{"loss": "softmax", "encoder_norm": "rmsnorm", "encoder_subsampling": 1}
Rows from block 5 of the audio encoder of a small contrastive audio-text model, named by matrix and row number. Rows with one number within an expert belong to one neuron, the router's apart. Each number is 50 + 12 x the weight over its row's rms, rounded and kept within 0 to 99. All counts start at 0.
Before each expert's rows are labels from the 100 clips, of 14848, where the router gives the expert most weight on average: "peak on" is the class under the peak; "top examples" is what is common among them. Only what is clearly more common there than usual is listed. The data: single English nouns, adjectives and verbs, spoken by a formant synthesiser in many voices.
# router: router (encoder.blocks.5.mlp.router.weight, 8x256, trained with AdamW), inputs 0-42
# gate: expert gate (encoder.blocks.5.mlp.gate, 8x64x256), inputs 0-42
# up: expert up (encoder.blocks.5.mlp.up, 8x64x256), inputs 0-42
# down: expert down (encoder.blocks.5.mlp.down, 8x256x64, transposed), outputs 0-42

# expert 5
peak on: silence
top examples: quiet level; /ɪ/; /g/
router.5:36 45 49 46 48 35 58 58 47 34 31 49 34 52 24 60 33 36 43 71 52 51 43 54 53 46 45 54 28 46 49 51 41 56 62 39 65 59 63 27 70 50 54
gate.0:37 50 50 55 50 50 50 61 50 50 27 29 50 50 58 50 50 50 31 50 50 50 50 50 50 50 50 50 50 50 50 15 42 50 50 50 57 50 50 82 54 50 50
up.0:50 50 66 50 50 50 50 50 50 50 50 78 50 50 55 38 50 56 66 50 58 50 50 50 45 97 50 50 99 50 50 50 50 50 50 50 50 50 50 31 50 50 40
down.0:50 50 50 88 50 33 50 54 92 62 06 50 70 15 50 32 70 50 50 50 50 50 50 88 50 50 50 50 50 50 50 50 53 50 36 50 50 50 50 50 50 50 50
gate.1:50 50 75 47 50 50 62 50 77 50 28 50 50 83 50 52 70 50 50 50 50 50 50 12 50 67 50 62 50 50 50 27 50 50 25 50 50 50 50 88 50 23 45
up.1:61 50 29 50 50 50 29 50 50 50 67 50 50 21 33 50 50 61 50 50 50 50 50 50 50 50 50 45 70 50 50 76 50 44 86 50 50 50 50 08 50 50 50
down.1:50 39 54 50 65 59 50 23 50 47 58 50 40 43 50 50 50 50 50 33 50 33 79 77 50 32 50 50 68 50 50 50 50 44 50 50 55 50 27 25 50 50 59
gate.2:50 50 50 81 50 50 50 54 50 50 50 50 28 90 50 50 50 50 35 50 48 50 50 50 50 19 50 28 50 50 50 38 50 50 50 50 50 50 50 50 50 20 50
up.2:64 50 50 07 38 50 50 50 50 20 50 50 50 10 07 50 50 50 72 64 50 50 50 54 50 50 50 55 57 50 50 50 50 50 50 50 50 50 50 76 20 50 35
down.2:90 50 40 50 50 50 50 63 50 50 50 50 50 28 81 50 50 60 33 50 49 50 82 50 58 50 56 50 17 50 62 50 66 50 50 50 50 82 50 26 64 53 50
gate.3:50 91 50 50 30 50 50 34 50 50 50 50 31 50 50 50 50 50 49 50 50 50 50 50 50 50 50 50 50 50 50 50 65 72 50 50 50 41 58 51 61 50 51
up.3:56 50 50 65 50 69 36 69 50 64 50 50 50 50 48 50 50 50 50 50 50 50 60 41 34 50 50 46 50 58 55 50 35 29 50 50 50 52 54 50 30 61 38
down.3:50 50 50 40 50 50 35 50 79 43 33 50 50 36 62 50 50 50 63 46 50 34 27 50 50 19 42 50 50 45 50 50 43 47 50 50 77 50 69 60 50 50 50
gate.4:50 62 59 50 50 50 50 50 50 50 50 50 50 53 60 50 50 50 50 50 50 50 74 50 50 50 39 50 50 50 54 50 50 50 50 50 50 48 50 53 50 50 50
up.4:50 64 50 50 81 50 50 50 50 50 53 50 50 50 50 50 50 50 50 50 50 42 40 50 50 54 50 44 50 50 50 50 50 52 50 50 40 50 46 50 50 50 50
down.4:46 50 50 50 50 50 50 50 50 50 50 50 29 50 50 50 69 50 50 50 50 50 50 50 50 50 50 50 42 69 50 37 50 76 34 50 08 71 42 50 50 30 50
gate.5:50 50 50 50 50 50 50 50 50 50 58 50 50 50 50 50 63 50 50 50 50 72 50 50 50 50 50 50 50 50 20 44 50 50 73 50 63 26 50 50 05 50 50
up.5:23 50 43 50 50 50 50 50 50 50 50 54 50 50 50 50 50 56 50 18 62 50 50 50 50 40 50 50 50 50 50 43 50 50 27 43 50 50 50 50 50 50 50
down.5:50 17 37 53 50 50 85 50 50 85 65 30 01 50 50 50 50 46 00 50 54 50 50 50 50 50 50 29 50 50 50 81 50 50 50 44 50 50 50 66 50 39 50
gate.6:31 34 46 50 22 58 55 50 67 50 50 35 50 50 50 50 15 36 50 42 58 50 50 50 50 70 50 50 68 50 53 50 62 50 50 50 50 67 50 48 50 50 34
up.6:50 34 35 43 19 50 50 53 66 80 32 50 50 50 40 50 50 50 50 37 50 50 32 50 32 66 50 50 50 50 59 50 50 50 30 61 68 73 50 31 50 50 38
down.6:84 50 31 50 50 50 50 38 72 50 41 50 50 43 22 50 17 51 35 50 38 50 50 50 50 53 50 50 50 31 50 64 50 79 50 50 73 50 50 55 50 50 50
gate.7:29 63 50 52 71 52 24 40 28 38 45 50 50 82 50 50 50 50 50 50 51 78 50 50 32 50 50 50 66 81 46 43 50 44 50 39 50 43 65 40 50 50 50
up.7:53 50 57 47 31 80 85 50 50 50 58 43 50 39 64 83 50 52 72 52 38 50 50 50 59 70 50 54 50 50 50 50 59 38 50 50 74 50 50 48 58 62 47
down.7:50 50 50 40 50 59 50 50 59 35 50 50 50 73 69 52 55 50 50 50 50 50 50 59 50 50 50 71 42 50 50 53 50 50 55 47 50 50 50 60 50 50 74
gate.8:54 50 50 01 50 50 50 50 50 50 50 50 01 50 40 50 50 50 50 50 50 50 50 50 50 50 50 50 52 50 50 50 67 50 50 50 13 14 24 50 72 50 50
up.8:27 50 50 46 50 50 50 50 50 50 50 00 50 50 25 50 50 50 76 50 50 27 50 50 50 50 50 50 50 50 78 50 78 50 25 50 10 40 50 50 50 50 15
down.8:50 50 50 50 50 50 50 50 50 60 50 75 50 50 50 50 50 50 50 50 50 50 50 50 50 50 50 50 50 50 50 50 50 50 50 00 50 50 50 30 50 50 50
gate.9:50 50 50 63 50 50 50 06 50 50 50 50 50 68 50 50 87 50 50 50 84 50 50 28 50 13 51 50 50 65 50 50 50 50 61 50 50 50 18 50 51 71 50
up.9:45 50 50 50 50 50 50 72 50 50 50 56 50 61 50 50 50 50 50 62 50 50 50 61 50 50 50 58 50 76 50 50 50 50 50 50 50 63 54 50 64 63 50
down.9:50 49 22 50 75 50 50 50 50 80 50 50 50 50 50 95 50 50 50 50 50 39 73 71 44 50 73 50 50 50 66 58 50 50 05 50 50 54 34 57 50 50 34
gate.10:29 50 50 50 68 35 50 50 50 50 44 50 50 50 58 50 50 50 72 50 50 50 65 50 50 50 50 50 50 50 50 50 50 36 84 50 54 12 50 63 13 50 50
up.10:50 50 50 50 50 50 54 50 50 63 31 50 50 50 50 50 50 50 50 76 77 50 50 55 50 50 50 50 59 50 50 50 50 75 50 54 50 50 76 36 35 50 50
down.10:50 50 50 50 50 50 50 50 50 50 71 50 50 50 12 50 50 94 50 50 55 50 50 50 50 50 50 50 50 50 50 50 50 40 69 50 24 35 50 50 57 70 84
gate.11:00 27 50 99 50 50 50 50 50 50 50 50 50 50 50 50 50 50 50 50 50 50 50 46 50 50 50 50 50 50 50 50 50 50 50 50 50 50 50 50 50 59 50
up.11:50 50 50 50 50 50 50 50 50 50 50 50 26 50 35 50 50 50 50 50 50 50 50 50 50 50 50 50 50 50 50 50 50 18 50 50 50 50 50 50 50 50 50
down.11:43 50 50 50 50 25 50 72 84 99 50 50 50 50 50 50 50 80 50 50 50 62 50 34 50 50 50 50 50 50 50 50 50 50 50 59 50 50 50 50 50 25 41

# expert 3
peak on: /t/
top examples: /s/; /eɪ/; /ʃ/; /dʒ/
router.3:54 34 43 47 51 58 43 48 58 67 59 65 44 41 62 62 54 44 65 30 46 53 39 69 49 67 43 36 39 35 57 40 52 57 38 45 26 66 37 45 57 46 44
gate.0:30 43 21 50 50 50 50 30 50 50 50 50 50 65 57 69 49 50 25 50 27 50 50 50 44 50 50 50 50 50 50 50 30 87 24 50 21 36 56 50 38 57 50
up.0:50 50 50 50 50 50 50 50 48 50 51 50 50 50 50 50 43 50 50 50 50 50 73 47 50 50 50 63 50 50 50 50 50 50 50 50 89 50 40 50 74 37 50
down.0:74 50 48 50 50 43 50 50 50 50 54 45 47 13 72 50 50 91 39 50 50 60 28 31 50 56 50 79 69 50 50 50 50 45 50 49 50 53 60 50 50 84 50
gate.1:50 50 50 19 50 50 00 50 41 50 79 50 47 50 50 50 50 50 50 50 50 50 50 25 50 50 50 50 50 50 50 50 50 50 50 50 50 50 50 50 50 50 50
up.1:50 50 22 78 50 50 99 50 50 50 50 50 26 50 50 50 50 50 50 50 29 50 50 50 50 50 50 50 50 50 50 50 50 50 50 50 50 50 50 50 50 56 50
down.1:50 17 50 50 50 65 07 50 50 50 50 50 45 50 50 50 18 31 43 50 28 50 50 50 50 50 50 50 33 46 50 50 50 50 50 50 50 50 55 50 78 36 25
gate.2:50 50 50 50 50 50 50 39 50 50 50 60 50 50 12 50 36 50 50 50 37 50 50 54 73 50 46 37 50 50 33 50 73 49 50 82 50 34 50 43 73 50 58
up.2:50 50 30 50 50 55 50 50 50 00 50 50 61 49 50 74 62 50 76 50 50 50 50 50 50 66 65 50 50 50 67 46 41 50 50 50 50 50 81 50 26 50 50
down.2:69 67 50 50 50 35 36 33 50 50 89 49 50 50 50 50 50 50 50 50 50 50 50 50 50 95 50 53 50 50 50 50 50 82 50 56 50 50 50 50 22 81 45
gate.3:50 78 76 04 50 95 50 50 50 50 50 33 50 50 50 64 50 83 50 50 50 50 50 50 50 50 50 39 50 50 50 50 83 50 50 50 50 50 50 73 50 50 50
up.3:50 22 50 50 50 50 50 50 50 50 50 50 50 50 50 50 52 50 50 50 50 50 50 50 50 50 50 50 99 50 68 50 10 50 50 50 50 50 50 01 50 00 50
down.3:50 50 50 50 50 30 50 50 50 50 50 50 50 50 50 50 50 50 50 50 50 50 50 50 50 90 67 50 50 50 50 50 50 50 50 50 50 50 50 50 50 50 50
gate.4:50 50 50 50 50 83 50 50 50 50 50 47 50 50 50 50 50 50 50 80 53 50 50 50 50 50 16 50 50 68 47 50 50 45 50 50 41 65 50 50 50 50 69
up.4:33 50 50 63 67 70 50 49 50 50 50 50 50 55 50 50 50 45 50 99 61 72 50 50 50 14 21 38 50 83 44 50 50 27 50 50 50 67 50 14 47 50 50
down.4:50 50 50 50 25 62 50 50 50 50 50 45 50 50 50 50 50 50 50 50 50 50 50 50 50 35 56 19 99 50 50 50 72 50 56 50 50 50 50 49 50 50 50
gate.5:50 50 50 74 50 50 50 50 50 50 50 50 50 52 23 78 50 50 50 50 75 61 50 50 58 50 50 50 50 60 50 50 28 50 50 50 50 68 50 50 67 50 50
up.5:50 50 50 50 36 50 50 50 53 50 50 50 44 50 50 61 49 50 50 50 49 50 50 50 50 50 16 50 50 25 42 72 50 50 76 50 50 50 28 50 50 50 50
down.5:50 50 21 28 67 58 50 29 50 50 50 50 50 50 33 17 50 30 50 50 50 50 41 50 50 64 50 61 50 50 50 50 50 62 50 50 55 50 50 50 50 16 50
gate.6:50 50 64 63 50 50 50 50 50 50 50 50 50 50 29 50 72 49 66 50 50 50 47 50 50 50 50 50 50 50 50 50 50 50 50 45 50 61 50 50 50 36 50
up.6:50 46 50 63 50 50 50 50 57 50 50 50 50 50 50 06 50 49 50 50 59 50 50 77 50 50 50 50 32 50 50 52 50 50 50 30 50 42 54 50 50 50 19
down.6:50 50 50 50 70 50 47 50 50 50 50 50 27 50 73 50 50 50 50 50 19 50 50 48 50 62 50 50 44 50 50 50 50 50 50 50 50 50 50 50 00 16 50
gate.7:52 50 50 50 50 32 20 50 50 50 50 50 50 50 41 50 50 50 50 60 50 50 50 50 50 50 50 50 50 59 50 50 17 21 24 50 45 50 47 68 39 60 50
up.7:51 50 50 27 50 35 04 56 50 50 68 50 50 50 50 50 50 72 50 50 74 50 58 50 50 27 50 26 50 50 78 50 50 21 50 50 50 50 49 59 50 49 83
down.7:74 94 50 50 19 50 50 49 50 50 78 50 60 62 47 50 50 41 64 50 50 50 50 50 50 50 55 50 50 46 50 50 66 50 99 50 35 33 50 50 50 77 50
gate.8:50 92 50 50 50 50 50 50 50 50 50 50 50 12 50 50 50 50 50 50 50 50 50 50 50 50 50 28 84 50 50 50 50 43 52 50 44 50 50 70 50 50 50
up.8:50 50 50 50 42 50 50 50 50 50 50 50 50 50 50 63 50 37 50 50 50 50 50 50 50 50 50 50 50 74 50 50 50 50 50 50 50 50 65 80 29 25 50
down.8:50 54 50 00 50 50 50 50 09 50 50 70 50 50 50 50 99 58 50 50 50 50 55 50 50 50 50 50 50 50 50 50 50 50 50 50 50 50 50 50 30 50 50
gate.9:15 38 41 50 50 52 47 50 50 50 50 50 50 64 50 50 50 55 63 50 50 50 50 73 50 50 50 50 65 50 50 72 34 50 50 27 50 50 50 50 50 41 54
up.9:76 50 50 40 50 50 50 62 50 50 50 50 50 50 44 50 50 50 50 50 50 50 50 40 50 50 50 50 32 50 50 50 74 64 43 50 50 50 50 78 50 42 50
down.9:67 55 50 50 50 50 50 50 50 38 32 50 50 50 50 50 50 50 67 50 37 50 50 50 50 50 50 57 50 50 50 50 50 50 61 50 50 41 62 50 50 50 54
gate.10:76 50 50 50 50 50 50 50 50 50 50 50 50 50 50 34 50 50 34 50 50 54 50 50 09 50 50 21 50 50 50 50 50 50 50 50 85 50 50 41 50 50 26
up.10:91 50 50 50 50 50 50 50 50 50 50 50 50 50 50 50 77 50 50 50 50 40 50 50 50 50 50 50 50 50 50 50 44 50 50 50 50 50 50 50 50 50 50
down.10:16 50 50 50 94 73 50 50 12 50 50 50 50 71 50 91 35 50 50 50 50 50 81 50 79 50 50 50 50 50 50 50 50 50 34 50 50 50 50 50 50 50 50
gate.11:50 45 50 50 28 52 39 30 51 50 36 50 50 53 79 50 50 25 50 62 35 33 50 87 50 45 62 50 77 50 50 46 50 70 50 66 50 24 50 50 54 72 50
up.11:41 50 16 50 71 50 68 68 50 54 60 50 50 50 30 50 57 50 50 42 62 69 50 14 50 50 41 50 30 50 50 46 50 29 33 50 50 50 45 50 45 30 50
down.11:50 59 62 50 30 50 53 50 50 50 50 62 59 50 50 50 50 49 47 50 29 65 50 50 50 50 50 40 50 50 50 73 50 34 50 50 50 60 50 50 50 50 50

# expert 6
peak on: /i/
top examples: reverberation; /i/; /tʃ/; /ɪ/
router.6:56 44 38 42 49 48 58 30 55 67 36 34 37 72 26 54 60 57 52 53 55 55 40 43 68 47 46 51 54 59 57 46 44 71 47 47 51 60 53 52 70 51 52
gate.0:50 50 62 58 50 18 83 50 50 37 60 50 50 50 50 50 60 50 50 50 50 34 50 50 50 58 35 50 50 50 50 50 50 28 50 50 50 50 38 50 61 69 50
up.0:50 50 46 50 50 50 44 50 50 63 50 63 50 50 50 53 50 39 50 50 50 59 53 50 50 50 50 50 54 50 85 85 50 53 56 50 50 50 72 50 50 50 44
down.0:45 28 24 50 22 43 50 50 60 45 50 62 25 50 50 54 50 51 50 50 50 50 40 50 56 54 50 50 28 50 50 50 53 50 74 51 40 50 51 50 50 67 50
gate.1:47 70 50 50 50 50 50 50 50 50 50 50 50 47 14 50 50 15 33 62 50 70 50 50 99 50 50 55 50 50 63 50 28 50 50 31 50 50 29 50 56 46 50
up.1:50 50 42 50 50 50 40 74 50 50 50 14 50 53 47 50 43 50 50 65 50 50 57 37 50 50 42 41 22 50 50 50 50 50 50 50 50 50 50 50 50 50 50
down.1:50 50 64 04 48 61 08 68 50 50 50 50 50 44 56 72 50 19 50 50 73 26 75 69 50 85 47 50 50 67 50 50 50 50 50 50 50 50 50 75 50 50 50
gate.2:50 23 50 33 50 50 15 50 19 89 50 50 50 54 40 50 50 50 50 32 72 50 50 68 50 61 74 50 50 50 35 37 50 50 41 50 19 50 50 62 50 54 39
up.2:55 50 50 50 79 50 50 32 50 50 50 50 50 50 50 50 67 50 34 50 50 26 54 50 50 50 50 50 50 50 50 47 33 54 50 50 62 50 54 50 50 46 50
down.2:50 50 50 59 50 50 63 50 50 69 50 50 50 47 61 50 50 50 50 81 52 50 50 60 50 50 50 43 27 50 50 50 66 61 50 40 50 50 50 50 50 50 50
gate.3:50 50 80 50 36 50 50 27 50 50 50 50 50 50 50 50 50 50 50 50 74 50 50 50 09 50 81 50 50 50 50 06 50 55 50 50 52 50 77 50 50 50 58
up.3:23 33 50 50 33 50 50 50 50 50 50 50 50 84 50 50 50 50 39 50 50 50 50 50 32 50 86 24 50 50 50 50 50 50 17 50 50 50 74 50 50 50 61
down.3:50 21 69 50 50 50 50 50 50 50 50 50 53 79 50 50 50 32 50 50 50 50 50 50 50 58 50 50 50 50 50 50 50 50 50 50 50 50 50 50 50 50 50
gate.4:48 50 50 50 11 50 50 50 50 50 50 50 50 25 72 59 50 50 50 50 50 50 50 22 50 50 50 50 50 50 50 50 50 50 50 50 50 50 74 50 50 50 50
up.4:50 50 78 50 50 50 40 50 50 50 50 50 50 50 50 50 34 50 50 50 50 50 51 50 50 41 99 50 56 50 39 89 00 50 50 50 50 50 50 50 52 50 73
down.4:37 50 50 50 55 50 50 50 50 65 50 50 50 31 50 50 50 50 50 50 50 73 50 50 73 50 50 50 50 50 81 50 50 50 00 50 33 50 50 50 50 50 50
gate.5:50 69 50 50 48 50 50 50 56 50 36 36 50 50 50 46 50 50 44 38 72 50 50 50 50 50 29 50 50 57 41 50 50 50 50 34 15 50 50 50 50 39 50
up.5:50 46 50 50 50 50 41 63 50 24 70 53 50 49 62 39 41 70 63 59 50 17 47 52 50 50 41 50 20 50 50 50 50 50 50 50 50 40 50 50 50 50 50
down.5:50 50 50 50 50 50 42 50 50 21 78 50 36 50 65 50 54 50 57 50 38 50 50 50 06 50 50 29 50 50 50 50 50 50 35 50 50 69 50 50 50 50 75
gate.6:52 56 50 71 50 50 59 52 37 51 65 38 50 85 50 50 50 50 68 50 50 74 40 68 50 50 50 50 36 67 51 40 45 50 50 50 50 72 50 50 50 50 77
up.6:50 27 50 50 50 50 50 47 67 37 50 68 50 50 50 19 52 64 50 50 50 58 50 41 72 74 50 57 66 50 50 75 50 50 50 50 44 50 59 52 50 50 55
down.6:76 50 37 24 50 50 75 50 62 50 50 50 84 48 50 14 36 50 50 29 50 24 50 50 50 54 69 50 50 51 50 23 33 50 50 50 38 50 50 50 50 59 27
gate.7:44 50 31 50 50 50 50 85 50 50 50 50 50 50 50 55 50 50 32 69 44 50 26 42 49 50 50 33 50 50 50 43 50 50 26 59 50 50 50 50 50 50 75
up.7:65 50 33 10 25 84 48 50 50 50 50 64 50 50 30 50 50 50 50 41 50 53 50 50 50 50 61 45 50 50 24 50 50 50 62 63 50 50 72 50 50 50 23
down.7:68 50 50 50 50 50 49 45 49 50 50 50 50 50 50 34 50 55 50 50 50 61 50 50 50 50 50 42 80 50 50 50 69 50 50 50 31 49 55 50 50 50 50
gate.8:50 50 63 53 50 50 50 62 29 61 23 66 50 50 50 50 34 35 32 50 52 67 50 44 61 50 50 39 28 50 50 23 50 50 50 53 50 41 50 50 50 50 30
up.8:50 50 50 48 50 50 78 50 62 46 80 50 50 50 50 50 50 50 50 50 50 25 50 40 50 62 50 58 50 50 24 73 70 43 79 50 50 50 54 50 50 50 50
down.8:50 18 50 50 50 34 63 50 40 53 50 50 50 50 75 21 17 50 50 50 29 46 27 85 50 45 50 50 59 30 45 50 50 35 16 50 50 50 50 34 50 50 50
gate.9:50 50 50 50 50 50 50 63 34 50 50 50 50 50 49 50 70 50 15 77 50 50 50 50 75 80 96 50 58 33 81 50 55 50 34 30 50 49 50 75 50 50 50
up.9:50 50 50 59 70 50 50 50 50 50 50 50 50 50 50 50 50 50 59 50 59 50 50 50 50 50 50 50 50 62 50 50 66 50 50 50 66 50 76 50 50 50 50
down.9:50 50 50 50 50 50 50 50 72 50 50 50 50 59 50 44 33 50 50 50 50 50 67 50 47 75 65 50 50 31 50 50 50 50 62 58 50 50 38 50 50 50 50
gate.10:50 50 50 50 50 50 63 50 50 79 50 50 50 50 50 50 99 50 50 50 50 50 50 50 50 50 50 50 50 50 50 50 50 50 50 50 50 50 50 50 50 50 50
up.10:50 28 50 50 50 84 50 50 50 50 50 50 50 50 50 50 50 50 50 50 50 50 50 50 50 50 50 50 50 50 50 50 50 50 50 50 50 50 50 50 50 50 50
down.10:50 50 50 50 50 50 50 50 50 50 23 50 50 50 50 50 50 50 50 50 50 50 50 65 50 50 50 50 50 50 50 50 50 50 93 50 50 50 50 50 50 50 14
gate.11:50 50 50 50 50 50 50 50 50 43 50 17 50 50 37 50 50 50 50 50 50 47 83 50 64 50 50 50 59 34 50 50 50 50 50 62 50 50 50 47 55 50 50
up.11:50 50 50 50 50 50 99 38 50 50 50 50 50 50 50 50 81 59 50 50 55 50 47 50 50 50 50 50 50 50 50 50 50 50 50 44 50 50 50 50 50 50 50
down.11:50 50 50 84 50 66 39 50 50 49 21 50 50 50 50 50 50 50 50 50 50 59 50 50 50 50 50 50 38 49 50 13 50 50 50 50 50 50 34 50 04 37 50

# expert 0
peak on: /u/
top examples: /u/; /j/; /ʒ/; /ə/
router.0:54 44 43 53 56 33 67 68 56 33 54 60 49 16 50 25 37 61 57 44 38 31 57 33 47 66 52 60 59 43 63 53 29 41 52 46 28 33 39 45 36 42 46
gate.0:47 66 50 50 60 50 50 50 50 50 50 73 50 18 50 67 50 50 64 50 50 50 50 50 70 50 47 50 52 50 50 50 50 50 50 50 50 50 50 50 50 50 55
up.0:50 50 50 50 63 67 50 50 50 50 50 50 50 50 90 50 44 50 50 24 51 31 50 50 55 50 50 45 50 50 50 43 50 45 59 55 50 50 50 35 00 50 50
down.0:50 50 50 50 71 46 50 50 51 19 50 15 50 50 50 45 50 58 64 50 36 58 50 50 50 50 50 50 50 41 50 50 50 50 50 50 19 50 37 50 26 50 50
gate.1:50 50 68 50 50 50 50 50 50 50 47 50 50 50 50 59 71 50 50 50 50 50 50 52 50 50 20 64 48 50 50 50 50 50 50 50 71 50 50 16 50 50 46
up.1:50 50 50 79 50 50 50 62 50 50 50 50 52 50 71 43 30 70 50 50 50 50 50 70 50 50 50 00 50 50 50 50 41 56 75 50 50 50 76 50 32 50 50
down.1:50 50 50 57 50 50 50 50 50 50 50 50 50 50 62 50 59 50 50 50 50 50 50 39 50 16 50 50 50 50 50 50 50 50 50 50 50 50 49 86 50 50 50
gate.2:50 50 50 37 50 11 50 50 50 50 50 30 50 50 50 50 50 07 50 50 50 81 50 50 50 50 00 44 49 50 50 50 50 50 50 50 50 50 50 50 50 50 50
up.2:50 54 83 50 42 50 50 50 21 41 50 50 68 50 50 61 50 50 50 50 77 50 50 50 51 50 52 34 65 50 50 50 50 50 50 53 41 50 15 36 50 50 50
down.2:46 00 50 85 50 47 50 50 56 62 50 50 01 50 50 50 50 50 50 50 50 79 50 50 78 50 50 50 50 20 15 50 41 50 50 50 62 38 50 50 50 50 73
gate.3:56 32 50 16 50 33 48 40 27 50 50 65 33 50 39 50 66 52 50 50 43 50 50 54 50 32 57 50 46 50 55 43 50 50 15 50 50 40 50 50 54 50 50
up.3:50 50 50 50 50 50 50 50 69 25 36 57 49 50 50 50 50 50 50 50 50 50 50 50 50 50 50 50 50 50 50 50 42 50 54 50 26 50 50 50 48 72 35
down.3:50 50 57 50 50 35 50 03 50 77 50 50 63 50 87 50 50 50 50 68 50 49 50 60 50 50 50 48 79 21 50 28 50 50 68 50 50 50 72 50 60 52 52
gate.4:50 50 50 50 50 50 50 50 50 50 50 50 99 50 50 50 50 50 50 50 50 50 50 50 01 50 50 50 50 50 50 50 50 50 50 50 50 50 50 50 50 50 50
up.4:50 50 06 50 50 50 50 50 50 50 50 50 50 50 50 50 50 50 50 50 50 50 94 50 50 50 50 50 50 50 50 50 50 50 50 50 50 50 50 50 50 50 50
down.4:50 50 50 50 50 50 50 50 50 50 50 50 50 50 50 50 50 50 28 50 50 50 50 50 50 50 50 50 79 50 99 50 87 50 04 50 50 50 50 50 50 50 50
gate.5:50 50 71 50 50 50 50 50 50 50 50 50 50 50 22 50 50 50 50 50 50 50 59 50 50 50 50 54 50 50 50 50 50 50 23 50 50 50 50 50 50 50 45
up.5:50 50 50 50 50 50 50 50 50 50 50 50 41 50 50 50 50 50 50 50 50 57 50 50 50 50 50 50 50 62 50 50 50 50 25 50 50 50 50 50 50 50 50
down.5:50 50 50 50 50 50 23 50 50 81 50 50 50 66 66 26 50 50 50 50 52 50 50 50 50 50 50 50 50 50 50 50 50 50 50 50 50 90 50 31 50 50 50
gate.6:50 15 50 26 50 50 50 14 50 50 44 50 50 36 66 50 50 50 50 50 93 50 58 60 50 50 28 79 50 50 50 50 50 50 42 43 50 50 50 50 50 50 50
up.6:50 66 50 50 99 50 50 57 50 50 72 50 50 50 50 50 50 50 50 50 19 50 50 50 50 50 85 50 76 50 50 50 50 66 87 50 53 50 50 50 50 50 50
down.6:50 50 65 50 50 50 50 57 50 12 50 50 50 50 50 50 50 50 28 50 00 17 50 50 50 74 50 50 50 50 52 50 50 50 76 20 46 54 50 50 50 50 50
gate.7:35 50 50 50 50 50 50 50 50 50 50 50 50 50 50 52 50 50 50 50 50 50 50 50 50 50 50 50 50 50 50 50 47 50 50 50 05 50 50 65 50 50 50
up.7:35 50 50 50 50 50 50 73 31 54 50 50 50 19 50 50 62 50 50 50 50 96 50 66 63 16 50 50 50 50 50 96 50 50 50 53 50 50 50 50 50 50 50
down.7:50 50 54 50 50 50 56 50 50 50 82 50 50 50 28 50 50 50 50 50 50 50 50 47 50 36 50 68 51 50 50 50 50 19 35 50 50 50 50 84 70 50 84
gate.8:50 50 50 50 50 50 50 74 40 50 50 50 50 50 50 99 50 50 50 50 47 50 50 77 50 49 44 50 68 50 50 50 50 50 50 47 50 50 40 50 50 50 50
up.8:50 50 50 50 50 10 50 36 50 50 50 50 44 60 50 50 50 76 37 50 50 50 30 35 50 57 50 50 30 50 50 50 82 50 50 50 50 59 50 50 34 51 74
down.8:50 50 50 50 49 50 50 35 52 48 64 50 50 52 59 50 51 50 66 50 50 50 58 47 50 30 42 50 50 78 50 50 50 50 50 50 50 50 50 50 33 50 50
gate.9:50 50 50 50 50 50 37 50 58 50 50 50 50 58 50 54 50 50 50 50 50 18 62 50 50 50 77 32 48 50 50 50 58 50 50 50 50 50 50 50 50 58 24
up.9:50 50 50 50 50 44 50 50 35 30 50 50 34 50 50 27 50 50 50 50 50 50 50 50 50 22 50 50 25 50 50 50 50 50 50 50 27 50 24 61 50 50 50
down.9:50 75 50 52 50 15 50 50 81 50 70 50 50 38 50 50 50 50 50 50 33 50 50 46 50 50 50 55 50 50 30 50 50 50 50 45 50 50 36 84 50 50 50
gate.10:50 50 50 50 49 76 42 50 50 46 62 50 50 50 50 13 50 37 50 50 50 50 50 39 50 50 50 50 80 68 50 50 50 50 34 53 50 50 50 50 56 56 50
up.10:50 57 39 50 50 50 29 16 51 39 50 50 50 82 56 00 39 50 50 50 46 50 54 60 50 36 50 50 69 50 50 37 50 50 50 52 61 50 50 50 50 66 50
down.10:26 50 29 65 50 50 28 50 33 50 70 50 50 50 50 50 50 50 58 50 58 68 73 50 50 50 50 50 50 50 50 50 50 50 69 50 50 50 57 50 32 50 50
gate.11:30 57 50 50 50 12 50 50 78 50 61 52 50 50 50 62 58 40 53 59 50 76 45 50 50 52 50 50 50 50 32 54 50 50 50 50 26 35 68 67 50 83 50
up.11:96 50 50 50 50 50 50 50 50 50 28 50 50 59 50 50 50 64 44 42 50 50 50 42 50 34 50 50 45 50 50 50 68 88 50 50 73 65 50 61 99 22 41
down.11:50 50 50 50 50 57 50 50 91 50 50 45 50 87 50 47 50 50 65 50 50 50 99 50 50 50 50 50 44 50 50 50 50 50 50 50 69 50 23 50 50 52 50